{"model": "audio captioner", "hop_length": 320, "vocab_size": 50, "encoder_norm": "layernorm_no_bias", "encoder_parallel_block": false, "encoder_patch_size": [64, 2], "encoder_layers": 8, "label_smoothing": 0.05, "decoder_fused_qkv": true, "beta1": 0.95, "eps": 1e-08, "epochs": 82.6, "decay_fraction": 0.2}
Rows from block 2 of the text decoder of a small audio captioner, named by matrix and row number. Rows with one number belong to one neuron. Each number is 200 + 40 x the weight over its row's rms, rounded and kept within 0 to 999. All counts start at 0.
After each neuron's rows are labels from the 100 texts, of 14848, where the neuron reaches its highest value: "fires on" is the input token at the peak. Only what is clearly more common there than usual is listed. The data: songs of 200 made-up bird species, synthesised, often over outdoor noise.
# fc1: MLP up (decoder.blocks.2.mlp.fc1.weight, 512x128), inputs 64-127
# fc2: MLP down (decoder.blocks.2.mlp.fc2.weight, 128x512, transposed), outputs 64-127

fc1.207,270,212,162,129,155,142,167,167,236,224,262,256,233,224,270,203,240,317,186,182,205,221,216,248,150,192,167,234,231,175,243,179,216,237,156,225,223,214,170,206,160,190,225,206,155,281,147,223,236,219,183,226,215,164,185,163,229,138,131,213,219,237,179,229
fc2.207,224,153,216,154,239,182,222,149,174,286,213,227,247,213,195,206,256,270,141,211,195,228,197,203,195,176,197,251,234,205,172,182,167,215,194,191,173,284,182,104,187,250,255,154,134,189,134,164,258,242,194,217,221,166,198,254,196,189,192,138,180,234,214,181
fires on: "x"

fc1.250,151,214,243,207,229,213,170,171,218,160,218,178,151,232,205,194,214,259,234,130,221,194,235,169,204,206,268,161,220,125,122,100,246,178,226,198,211,197,223,198,277,150,172,155,223,211,191,238,216,109,234,213,153,164,110,167,181,206,155,196,216,192,231,229
fc2.250,135,239,170,225,209,238,170,157,159,183,153,216,183,88,237,183,191,285,273,229,194,242,202,163,185,201,169,170,193,264,164,220,251,178,239,221,242,156,204,212,128,213,238,174,188,213,190,205,143,251,240,193,147,188,218,235,272,137,228,216,195,214,159,167
fires on: "whistle"; "downsweep"; "click"; "arch"

fc1.71,180,184,157,200,167,174,198,277,253,182,175,262,139,129,180,224,204,249,222,136,216,204,163,308,198,196,256,266,196,219,160,240,220,222,161,257,158,142,174,280,213,215,163,208,242,210,227,213,197,197,179,208,234,246,217,216,191,271,183,180,237,81,169,236
fc2.71,164,273,240,280,181,186,241,261,201,219,236,207,165,225,134,228,202,214,261,126,177,191,238,148,234,243,204,208,169,157,160,216,223,151,272,234,196,152,183,211,154,237,211,240,131,158,201,133,162,248,208,224,232,124,180,283,245,161,157,214,189,267,155,156
fires on: "x"

fc1.145,154,276,138,201,211,208,278,152,170,238,194,206,166,167,271,193,195,247,210,142,161,184,235,158,166,195,256,169,215,118,134,189,207,187,230,166,299,239,168,167,204,120,169,198,234,246,148,181,184,178,204,216,153,192,209,226,226,220,243,176,141,219,225,221
fc2.145,238,217,239,212,201,149,178,176,166,99,233,178,207,209,226,236,239,192,201,193,233,177,167,212,273,249,229,177,231,266,199,236,150,197,257,212,210,202,159,213,240,270,235,184,203,150,164,206,69,140,197,204,228,277,119,175,203,171,176,228,291,204,174,155
fires on: "stream"; "wind"

fc1.66,204,207,160,167,183,257,211,218,236,188,224,231,243,179,237,192,206,208,212,216,272,180,160,275,87,181,150,178,316,214,199,189,229,215,203,154,229,218,210,255,205,262,232,170,209,233,215,214,253,181,205,227,234,216,237,160,227,216,203,185,189,197,238,258
fc2.66,201,183,230,182,208,165,184,144,222,194,144,240,239,235,192,198,250,190,163,213,118,161,133,215,167,207,200,155,24,162,215,209,183,231,220,239,156,219,159,222,231,216,186,199,235,227,276,205,241,235,250,178,180,183,134,178,131,217,171,214,212,300,171,219
fires on: "noise"; "rumble"

fc1.114,195,251,219,275,243,163,107,196,154,181,276,225,172,196,203,190,206,209,169,159,132,236,180,259,206,264,161,233,236,177,182,256,232,233,206,251,206,174,207,240,165,238,235,207,152,250,217,232,182,218,208,158,113,162,200,193,196,163,189,201,236,175,242,222
fc2.114,210,158,171,185,184,185,264,219,204,147,229,236,137,184,183,160,254,142,264,161,215,234,170,205,182,249,235,201,143,230,150,219,211,145,243,225,111,177,191,233,156,239,137,171,168,247,203,257,228,157,257,165,242,235,179,187,222,158,172,163,230,251,197,188
fires on: "with"; "quiet"

fc1.310,215,198,214,248,195,237,192,208,160,152,235,242,215,210,213,205,175,202,191,163,150,192,212,168,171,167,202,251,269,241,199,237,212,191,215,200,217,157,223,267,143,183,157,122,216,199,230,237,177,191,257,218,201,176,236,75,163,124,262,170,259,76,211,160
fc2.310,157,185,209,208,308,208,232,138,311,236,190,158,185,194,199,203,218,212,108,197,206,146,244,158,152,202,228,243,129,272,247,174,218,204,131,234,146,219,209,209,166,204,242,186,195,188,233,165,255,149,249,170,180,198,144,240,189,221,232,186,230,193,150,242
fires on: "with"; "3"; "in"

fc1.23,215,149,191,199,143,240,186,170,175,229,212,221,225,216,198,217,177,203,203,176,232,189,171,214,150,167,225,259,182,174,227,146,263,193,241,274,183,155,166,234,230,184,205,213,167,219,129,259,203,152,286,186,124,227,258,225,222,260,133,178,195,169,245,240
fc2.23,145,188,210,200,166,231,188,203,176,214,304,242,227,238,127,224,196,186,166,177,199,165,149,156,224,140,147,279,244,279,244,173,213,222,192,239,167,154,241,235,153,253,197,157,251,233,188,169,139,173,187,141,148,189,227,197,152,270,160,131,253,95,202,240
fires on: "x"

fc1.321,210,248,179,303,167,248,179,242,253,236,304,227,194,205,157,172,189,207,193,134,142,191,208,144,177,204,191,235,246,235,264,210,249,184,157,235,141,229,134,244,165,189,98,221,204,200,240,199,186,232,215,249,195,170,198,142,180,183,260,173,197,202,179,248
fc2.321,231,260,180,193,215,233,251,110,220,188,249,288,162,249,174,141,168,202,215,241,184,242,134,207,232,183,170,230,217,172,192,252,186,193,235,217,211,187,203,175,187,166,212,187,267,199,287,204,161,213,148,243,219,222,171,164,183,247,176,130,216,221,189,235
fires on: ","

fc1.181,113,240,240,171,295,247,173,119,200,154,187,213,212,187,232,186,163,239,204,214,225,186,257,218,165,186,272,157,253,173,120,215,295,196,237,208,235,176,216,191,198,192,176,225,188,187,179,203,213,153,273,176,174,152,187,243,234,206,191,280,211,186,226,203
fc2.181,201,294,181,218,70,209,189,196,156,156,154,193,206,167,160,239,140,210,260,155,202,208,193,179,199,196,250,148,240,228,237,144,186,164,192,230,209,237,167,193,193,231,255,163,233,188,210,203,145,223,242,206,213,279,152,189,106,136,263,182,220,181,168,153
fires on: "downsweep"; "buzz"; "whistle"; "arch"

fc1.135,197,201,187,178,176,205,190,208,169,149,251,207,159,222,233,178,147,231,247,155,277,194,225,197,189,225,220,149,175,173,208,186,269,164,203,216,221,165,227,226,160,161,244,213,166,170,238,200,167,88,195,233,183,225,178,125,197,226,191,251,200,191,150,192
fc2.135,169,183,115,183,212,188,239,177,122,223,179,176,197,148,182,225,112,230,241,218,165,170,200,210,205,172,259,197,260,168,205,251,156,237,186,167,264,214,147,181,183,225,209,215,213,161,150,258,216,171,165,216,204,179,245,216,198,172,237,234,184,125,199,234
fires on: "noise"; "crickets"; "room"; "wind"

fc1.35,168,139,149,182,127,141,193,148,207,237,199,202,225,202,177,221,191,206,237,159,233,220,148,173,157,141,249,218,179,177,198,203,282,238,126,223,254,195,235,230,176,159,230,232,253,169,277,274,141,150,242,199,187,200,153,198,96,206,162,186,243,164,220,192
fc2.35,184,225,241,204,222,232,237,271,185,220,131,224,207,293,213,192,161,217,163,179,145,155,189,127,194,190,136,239,247,235,145,199,165,149,191,201,132,207,207,131,185,298,144,174,208,193,215,164,227,274,169,245,210,220,184,162,197,222,144,199,239,168,135,191
fires on: "with"; "x"

fc1.379,192,205,134,167,191,184,151,137,167,189,232,263,208,173,197,175,235,180,199,195,221,315,144,168,139,174,261,214,251,211,157,197,275,168,187,257,199,183,196,226,210,217,168,146,166,171,215,242,203,134,245,181,128,193,157,114,151,220,104,244,213,166,243,155
fc2.379,172,155,261,201,265,144,295,237,265,229,160,196,277,256,185,239,181,269,242,246,197,180,189,161,180,133,172,282,106,202,225,229,210,211,281,186,257,159,218,192,237,206,264,219,202,238,225,215,217,225,174,199,153,203,282,239,142,181,255,180,132,132,186,238
fires on: "whistle"; "x"; "warble"

fc1.195,225,224,155,148,159,245,168,132,176,163,207,253,238,203,261,267,217,296,207,202,185,169,154,251,161,220,283,141,237,200,234,169,198,189,189,217,190,210,231,214,196,236,203,203,164,201,178,295,198,226,208,222,210,161,194,202,179,247,121,213,116,138,223,246
fc2.195,192,188,162,348,226,161,209,206,124,175,250,213,188,173,175,193,212,164,221,185,189,204,212,236,327,234,190,179,202,115,213,139,132,259,255,154,206,217,177,195,242,169,181,194,184,232,204,205,197,191,184,201,254,204,164,167,208,200,252,181,179,260,227,169
fires on: "noise"; "room"; "thin"; "muffled"

fc1.122,219,219,160,230,201,160,237,131,212,144,221,154,162,197,198,138,199,221,242,135,200,146,192,225,201,191,201,219,199,258,265,246,232,221,209,213,221,161,151,221,134,226,180,245,156,189,157,170,201,174,221,244,134,195,231,244,266,177,239,263,221,193,194,212
fc2.122,217,171,232,172,173,228,215,233,174,303,231,215,249,240,194,198,142,229,151,238,220,198,185,135,234,186,180,198,259,169,145,148,241,147,177,269,241,247,227,228,239,216,228,195,279,166,280,202,190,137,175,164,196,267,211,116,100,167,224,205,204,225,186,121
fires on: "downsweep"; "note"; "whistle"; "warble"

fc1.61,206,179,267,177,266,211,213,175,172,126,194,255,226,196,206,247,193,223,154,161,160,209,212,211,205,197,222,142,160,164,261,206,185,247,191,260,227,211,135,238,250,255,252,186,151,237,261,145,245,164,200,226,188,240,199,275,210,221,123,214,226,222,152,187
fc2.61,152,236,223,247,168,225,248,126,183,208,197,187,213,199,226,219,173,180,219,153,199,183,153,240,289,244,248,207,264,173,184,229,196,145,127,239,279,161,257,188,252,202,176,212,211,206,183,254,152,227,266,265,174,225,173,161,104,185,207,127,168,147,200,158
fires on: "downsweep"; "whistle"; "note"; "dip"

fc1.189,240,182,227,217,187,252,145,179,231,208,300,240,151,280,195,267,161,204,177,256,132,139,183,268,151,240,237,188,180,210,176,193,269,251,173,180,188,124,202,247,184,193,142,275,166,230,206,174,185,213,265,214,203,142,259,159,220,184,256,122,155,116,306,256
fc2.189,225,154,160,233,250,209,94,227,182,168,182,232,250,188,153,161,218,214,179,240,247,239,225,115,207,199,215,178,238,102,217,170,278,228,180,170,264,198,222,95,225,164,252,119,261,163,248,231,237,235,223,264,188,202,218,229,253,147,238,251,146,108,240,195
fires on: "in"

fc1.286,222,241,204,196,162,252,167,257,187,193,253,197,141,232,210,177,221,207,128,258,186,214,273,289,187,236,190,125,262,228,176,242,218,189,160,163,160,130,169,216,175,210,123,288,166,218,153,224,232,233,149,239,175,139,222,176,273,262,184,196,197,221,206,203
fc2.286,157,228,173,210,234,137,191,178,177,190,263,199,209,217,134,248,243,162,152,138,164,222,223,125,198,206,207,253,227,229,188,200,149,187,175,151,192,149,176,216,195,194,179,161,277,195,200,237,232,186,229,223,178,212,235,223,181,219,120,232,142,189,148,145
fires on: "downsweep"; "note"; "upsweep"; "buzz"

fc1.483,185,234,175,219,239,258,209,166,205,191,204,189,218,276,240,136,156,263,162,207,201,256,206,261,180,226,212,260,259,223,170,143,213,220,186,122,215,193,191,209,234,171,163,258,189,211,194,148,181,223,221,241,98,176,204,301,165,224,299,189,192,153,255,219
fc2.483,193,209,129,210,117,256,223,176,175,198,198,166,98,162,184,227,206,235,240,147,174,191,174,173,258,260,236,196,239,235,198,228,241,179,195,262,260,179,248,148,244,175,202,146,184,189,259,228,128,207,208,230,219,205,182,163,142,162,201,204,187,177,181,219
fires on: "noise"; "note"; "buzz"; "whistle"

fc1.158,172,192,158,201,173,278,215,192,262,175,223,236,224,167,207,209,215,230,220,158,251,161,157,273,110,194,137,152,205,160,248,177,172,225,214,130,193,214,180,231,178,200,218,214,214,273,225,172,246,183,210,156,218,232,158,161,202,245,248,193,264,228,312,202
fc2.158,210,147,176,158,233,234,263,170,282,188,168,199,198,233,157,206,268,215,178,169,145,184,138,218,171,208,262,132,107,166,242,169,214,197,121,241,156,185,151,204,208,187,155,241,206,219,299,163,242,195,222,166,172,212,152,191,145,225,202,212,154,274,175,205
fires on: "noise"; "room"; "rumble"; "crickets"

fc1.474,250,144,166,163,139,197,211,196,297,149,240,219,186,208,214,203,172,254,109,202,239,220,274,211,167,271,191,187,170,216,230,164,192,289,173,219,169,202,101,258,250,223,172,234,255,190,241,204,160,133,224,192,193,164,148,169,185,241,157,169,219,245,204,203
fc2.474,182,138,189,216,265,120,188,136,166,167,192,218,187,154,193,243,199,260,184,134,229,190,188,203,235,208,210,226,190,190,198,191,162,228,183,139,266,228,289,197,174,232,204,155,218,240,174,270,178,190,201,214,156,235,142,180,117,200,264,136,239,178,310,192
fires on: "noise"; "room"; "rumble"; "hum"

fc1.42,244,203,209,210,115,184,213,207,170,218,169,216,171,192,148,243,266,207,185,165,224,236,219,237,113,265,189,228,208,203,172,244,204,231,201,225,237,256,148,322,190,195,178,153,178,251,146,236,173,99,226,272,152,212,194,149,215,212,223,204,224,220,258,198
fc2.42,205,213,163,241,187,258,229,139,174,223,227,205,152,231,214,255,199,141,193,130,206,195,175,232,279,258,208,208,271,215,243,161,202,127,204,184,226,280,200,202,176,214,195,205,90,298,145,132,217,236,239,175,229,232,196,214,173,191,198,182,175,202,230,170
fires on: ","

fc1.305,259,179,222,262,276,222,185,178,279,188,366,226,145,219,236,179,130,171,165,251,211,204,206,177,176,246,182,185,232,237,184,172,275,228,175,233,238,158,189,145,184,205,216,245,241,163,206,208,217,266,188,233,213,210,186,241,128,215,177,101,148,225,156,149
fc2.305,203,180,215,192,193,167,271,241,177,188,182,170,154,167,207,208,248,252,195,151,181,219,211,163,235,190,215,211,172,219,203,176,174,266,145,195,155,255,169,254,266,223,227,187,164,145,254,144,278,117,213,231,178,214,175,175,238,213,149,244,281,214,201,195
fires on: "in"

fc1.75,210,189,191,124,189,233,214,214,273,166,250,156,162,233,270,204,208,224,180,165,242,211,253,207,253,267,179,196,201,218,188,242,187,205,146,207,166,126,195,235,204,163,178,167,240,191,251,186,215,234,243,182,178,249,132,155,148,222,197,196,272,136,190,160
fc2.75,268,231,152,227,205,216,190,276,180,166,235,179,227,217,181,184,249,243,147,163,203,174,227,162,208,245,242,236,194,183,281,207,187,244,180,184,223,222,151,177,190,199,200,206,206,227,220,242,118,223,162,239,150,234,186,144,186,160,171,131,201,148,140,240
fires on: "with"

fc1.510,161,201,119,249,187,239,174,209,306,173,181,273,191,280,289,191,143,168,179,169,126,181,118,309,158,202,170,191,203,237,235,242,207,165,225,270,231,220,156,255,196,240,161,247,205,186,232,148,192,219,245,216,226,176,92,198,228,258,171,184,239,189,182,191
fc2.510,134,245,174,213,190,194,142,135,183,260,207,224,252,148,185,197,235,262,201,266,293,166,190,170,243,191,239,182,218,280,127,223,205,255,165,147,149,224,194,199,241,269,163,164,204,139,109,214,180,198,188,211,208,200,261,274,186,172,214,206,230,225,249,238
fires on: "thin"; "room"; "muffled"

fc1.482,245,168,226,168,183,286,258,206,246,200,208,258,197,204,221,239,213,226,214,98,236,168,223,191,131,224,180,228,252,292,242,238,150,200,163,179,197,175,81,171,263,179,109,208,289,239,156,165,230,159,207,204,179,203,206,247,182,182,202,179,230,237,219,223
fc2.482,190,245,119,213,247,237,194,219,120,186,151,175,177,200,210,201,161,208,217,242,240,217,204,171,230,258,219,239,258,176,184,243,241,173,190,235,240,164,178,98,130,249,199,233,142,240,121,250,201,133,149,212,232,218,190,152,173,218,187,159,163,198,196,143
fires on: "x"; ","

fc1.238,188,201,187,226,239,225,163,217,168,175,236,239,178,218,172,198,203,176,210,241,263,258,224,266,193,223,150,138,196,171,245,230,260,194,232,178,226,222,154,225,168,227,240,196,174,282,204,221,266,190,179,213,243,222,157,163,165,199,176,189,215,142,245,258
fc2.238,160,218,162,208,230,209,310,226,193,197,161,170,153,209,215,191,155,203,220,214,161,245,147,187,184,199,180,187,250,205,245,158,220,175,214,254,201,167,219,216,208,223,236,222,155,217,220,213,213,207,230,174,204,195,131,187,155,200,249,169,255,179,230,186
fires on: "thin"; "noise"; "muffled"

fc1.289,261,237,157,173,152,178,130,216,227,143,245,171,245,252,203,254,203,212,168,164,199,186,205,207,207,202,212,240,204,175,264,180,151,226,127,196,150,195,167,175,195,232,195,202,176,260,241,186,199,159,173,220,177,196,116,200,154,211,184,237,145,234,204,175
fc2.289,254,219,216,273,220,179,191,170,174,155,192,202,179,140,163,174,205,272,237,158,219,172,175,168,264,240,236,181,197,163,202,174,210,239,269,241,225,188,262,75,168,218,173,159,243,152,133,245,151,142,168,205,195,186,166,208,196,174,226,177,202,191,195,161
fires on: "room"; "rain"; "crickets"

fc1.479,177,134,226,241,206,203,220,168,213,249,197,231,198,298,216,235,188,172,179,181,220,198,217,257,193,228,111,199,226,193,218,185,117,187,218,173,176,213,258,221,214,255,236,139,235,238,195,240,212,170,160,274,177,192,196,176,206,263,187,151,308,192,246,240
fc2.479,225,161,119,188,199,197,160,129,206,189,191,187,204,161,164,188,189,238,303,193,191,193,169,115,206,204,228,127,246,198,183,241,229,245,215,258,255,144,128,144,114,161,212,242,225,119,213,264,179,189,164,182,178,202,173,255,220,197,268,200,135,228,127,218
fires on: "thin"; "buzz"; "warble"; "muffled"

fc1.170,206,233,201,258,196,173,138,200,139,176,273,283,241,176,181,197,212,197,148,198,157,224,147,205,186,199,194,289,270,192,247,207,171,189,124,249,260,206,168,177,196,207,195,232,157,169,273,210,108,196,209,228,183,226,140,274,215,187,223,146,209,147,187,240
fc2.170,166,238,175,202,182,184,208,190,197,204,236,225,159,189,205,178,234,250,163,140,154,255,113,207,271,220,194,262,173,277,264,281,213,210,200,210,124,145,203,171,218,231,187,195,170,257,234,227,160,311,240,230,226,139,177,150,215,267,195,133,241,124,228,143
fires on: ","

fc1.291,137,234,132,105,207,208,127,211,209,187,265,223,191,242,212,264,136,165,215,148,253,165,158,253,196,174,165,168,246,160,212,165,176,218,273,155,258,239,256,195,191,160,232,151,169,233,174,143,196,129,186,210,256,210,125,183,174,202,228,256,153,199,221,178
fc2.291,136,240,216,194,201,217,267,200,228,172,133,185,160,221,209,251,140,212,266,253,223,198,228,220,172,152,264,202,165,179,192,138,241,153,157,180,163,225,193,159,199,199,250,248,196,184,218,190,235,186,325,213,199,243,200,178,123,135,251,326,150,128,209,219
fires on: "room"; "note"

fc1.450,185,143,150,173,213,237,180,205,202,201,308,200,175,226,205,265,147,228,185,176,151,160,151,234,220,137,150,221,219,237,255,221,118,178,227,205,227,172,194,299,181,206,197,187,187,183,243,190,221,227,182,242,254,228,183,198,181,205,181,117,317,218,189,215
fc2.450,162,244,244,201,153,202,169,173,191,191,54,249,222,152,239,177,221,165,241,221,303,250,217,227,176,221,261,173,169,219,184,219,297,188,227,156,222,247,205,112,185,201,255,169,141,193,173,195,207,206,222,226,143,206,184,243,195,151,234,280,156,221,256,202
fires on: "x"; "buzz"; "arch"; "whistle"

fc1.251,123,206,241,236,182,133,177,181,200,191,199,230,159,220,99,250,238,177,186,108,233,237,176,278,195,208,193,184,204,174,199,206,186,259,210,149,196,189,181,202,204,255,148,226,212,268,165,134,233,195,242,241,215,225,158,151,131,213,293,193,134,215,300,197
fc2.251,159,164,187,152,164,196,221,176,205,233,172,105,202,232,290,113,182,170,207,264,180,205,180,215,204,229,129,217,235,209,187,197,228,116,229,193,207,132,207,181,198,221,133,217,175,37,210,229,176,191,140,162,237,120,192,231,229,196,186,203,264,149,178,178
fires on: ","

fc1.232,199,158,208,269,212,194,222,143,235,257,219,270,216,242,201,119,162,187,174,174,165,197,212,173,208,231,211,230,250,259,149,229,217,194,134,239,249,165,228,181,226,241,220,178,268,198,174,208,168,233,292,248,235,190,214,224,191,163,163,89,161,166,229,245
fc2.232,255,163,187,276,208,195,228,230,212,202,228,213,177,232,130,192,204,161,193,171,192,134,202,236,194,213,261,237,237,214,250,184,164,152,164,210,183,186,148,168,162,150,191,247,193,192,277,148,295,134,156,197,259,157,221,195,191,244,202,232,245,258,146,232
fires on: "in"

fc1.240,182,160,183,238,260,136,160,265,235,206,208,215,165,197,176,205,158,238,186,149,257,195,210,188,240,253,197,266,196,319,203,179,199,278,245,182,261,164,146,248,227,190,154,241,209,246,265,205,188,179,196,156,189,219,203,209,172,225,290,162,261,197,289,123
fc2.240,202,167,192,142,221,209,191,141,200,200,155,167,184,178,175,188,276,248,180,237,216,209,243,228,127,209,142,232,167,217,177,176,131,165,160,162,73,205,266,263,262,217,164,243,210,204,148,209,227,202,259,177,208,219,189,173,244,193,225,160,223,161,260,231
fires on: "with"

fc1.309,248,272,150,200,108,272,220,223,200,231,175,177,178,195,205,200,203,286,211,139,172,211,195,185,180,236,283,204,266,277,212,165,206,141,191,154,134,184,220,202,143,177,209,254,187,240,166,235,203,229,203,217,175,129,217,153,196,259,217,154,157,166,183,203
fc2.309,140,163,235,212,315,141,168,185,174,144,258,226,238,198,210,172,208,148,218,273,216,208,178,222,238,172,156,197,186,127,188,235,158,279,244,195,320,194,165,191,270,176,245,124,176,184,194,274,234,182,152,229,177,227,177,245,238,181,202,252,171,203,201,210
fires on: "room"; "rain"; "crickets"; "click"

fc1.100,191,119,202,195,195,170,144,174,191,240,204,220,209,187,210,171,151,219,216,182,248,175,231,247,157,234,228,153,197,192,166,152,270,252,150,281,205,265,195,255,297,305,241,161,226,203,200,238,137,213,221,154,233,215,140,231,185,218,136,144,196,226,144,221
fc2.100,157,212,143,256,189,271,251,213,195,166,197,215,250,201,260,247,192,213,203,182,195,172,259,182,179,128,282,148,169,201,235,164,148,220,241,82,260,166,237,219,195,140,212,171,143,148,222,202,207,124,179,260,152,123,211,146,94,205,179,189,214,191,292,224
fires on: "room"; "thin"; "crickets"; "noise"

fc1.361,173,173,273,209,277,154,163,266,217,141,217,233,142,218,152,191,247,248,171,147,193,205,155,225,252,185,167,183,173,143,187,152,234,178,239,140,196,197,212,296,215,226,187,210,141,253,191,134,244,149,228,226,212,220,157,132,185,227,260,245,300,241,209,195
fc2.361,229,233,133,175,147,210,194,150,71,205,202,170,199,114,229,243,130,272,258,186,185,234,191,196,148,241,228,203,277,242,206,208,244,160,167,218,250,212,181,171,164,199,162,230,183,124,160,264,127,237,156,161,168,166,160,198,241,191,194,123,186,207,230,173
fires on: "whistle"; "downsweep"; "noise"; "room"

fc1.327,195,80,196,213,163,166,185,223,260,209,255,240,178,282,176,131,134,195,157,155,232,216,189,211,252,272,244,211,209,215,148,216,227,191,146,170,237,168,186,219,206,220,170,192,251,139,203,113,203,146,269,185,195,183,210,149,202,197,225,151,155,120,276,170
fc2.327,202,138,204,296,217,184,158,249,210,249,192,194,185,225,159,167,223,268,194,206,284,223,153,198,165,264,236,238,143,222,210,165,173,195,198,138,128,226,282,184,224,178,195,151,243,157,197,173,267,140,226,192,208,110,254,207,235,178,248,193,229,144,259,186
fires on: "in"

fc1.347,128,108,214,242,249,179,217,256,274,262,222,261,180,187,214,200,193,182,171,189,225,239,191,233,171,235,211,209,208,200,255,171,223,178,174,205,216,191,104,191,222,306,259,233,261,212,199,292,196,172,234,190,202,296,190,230,198,298,165,206,144,226,185,224
fc2.347,277,223,182,240,207,224,126,198,207,231,188,196,228,225,187,227,215,93,211,236,189,198,232,181,269,198,171,233,198,163,183,194,186,171,161,217,199,234,262,173,89,172,199,203,206,148,205,185,222,246,205,200,209,95,177,173,167,209,167,223,201,181,87,170
fires on: ","

fc1.452,213,221,195,221,171,226,178,203,251,209,324,170,108,193,225,176,188,222,87,225,159,112,226,256,180,284,181,143,256,179,248,176,202,179,139,176,249,127,146,194,134,219,254,240,194,264,192,200,220,192,191,227,211,166,143,205,230,269,195,187,191,268,208,285
fc2.452,159,187,242,230,239,193,248,201,147,232,224,200,200,220,188,199,227,190,146,108,159,293,153,154,183,147,149,264,237,238,184,217,151,245,238,228,159,209,235,243,231,223,204,85,251,206,165,202,182,163,192,187,194,132,178,181,199,223,130,194,261,192,182,154
fires on: "downsweep"; "upsweep"; "arch"; "whistle"

fc1.493,167,126,253,147,174,203,191,286,227,177,184,173,214,156,126,219,217,231,204,147,219,208,213,181,170,240,205,247,194,277,136,177,226,202,255,286,146,157,158,263,193,232,245,225,205,259,205,195,212,134,265,183,175,277,264,228,215,253,260,170,164,219,209,162
fc2.493,212,174,181,216,210,269,264,216,130,242,219,192,197,168,249,180,219,216,201,235,205,202,234,261,209,200,130,260,170,211,164,187,154,223,243,172,124,192,306,219,231,248,165,222,212,130,141,202,206,164,202,215,231,206,262,210,249,164,210,169,218,181,245,227
fires on: "x"; "steady"

fc1.230,200,196,252,172,175,274,203,264,237,250,277,236,173,193,181,260,199,235,154,200,216,263,271,152,182,157,219,174,234,162,149,183,222,148,229,191,211,175,174,277,213,213,140,244,237,210,235,174,161,143,185,202,187,217,215,180,137,252,139,155,146,199,185,235
fc2.230,210,186,319,207,224,214,212,153,182,186,238,171,249,212,143,175,236,173,142,200,212,175,281,243,234,158,204,248,145,219,166,167,181,140,289,189,131,231,191,210,238,169,206,189,200,208,186,195,201,172,248,150,198,297,215,208,186,217,170,207,155,219,246,222
fires on: "with"

fc1.70,204,158,185,230,153,153,148,212,230,198,191,258,150,207,237,267,161,267,170,210,201,168,258,223,154,208,245,177,164,222,160,221,205,220,137,236,186,190,137,221,314,222,158,249,184,119,214,285,120,235,208,207,162,227,190,210,223,202,128,103,258,205,169,245
fc2.70,221,219,240,183,227,210,198,214,160,188,256,150,158,217,194,203,222,209,188,196,266,194,176,101,264,167,200,262,216,190,163,212,233,175,273,244,217,173,251,130,166,263,260,139,179,150,209,208,211,139,236,231,187,235,151,175,112,157,214,247,193,158,230,185
fires on: "room"; "noise"; "thin"; "rain"

fc1.231,236,258,171,110,204,202,205,233,237,197,170,198,175,177,256,184,180,235,227,140,218,160,193,174,216,166,251,204,174,242,211,214,212,166,242,223,143,181,103,201,198,226,184,168,329,189,215,199,212,169,204,228,194,228,100,168,244,186,177,237,251,92,132,180
fc2.231,164,230,205,221,154,195,171,205,223,183,224,259,293,186,133,260,182,202,212,232,170,194,239,239,178,211,231,136,179,98,163,114,239,231,175,137,233,178,220,217,205,111,204,227,174,167,190,210,134,171,142,235,145,156,230,158,166,148,240,209,98,189,249,194
fires on: "room"; "wind"; "stream"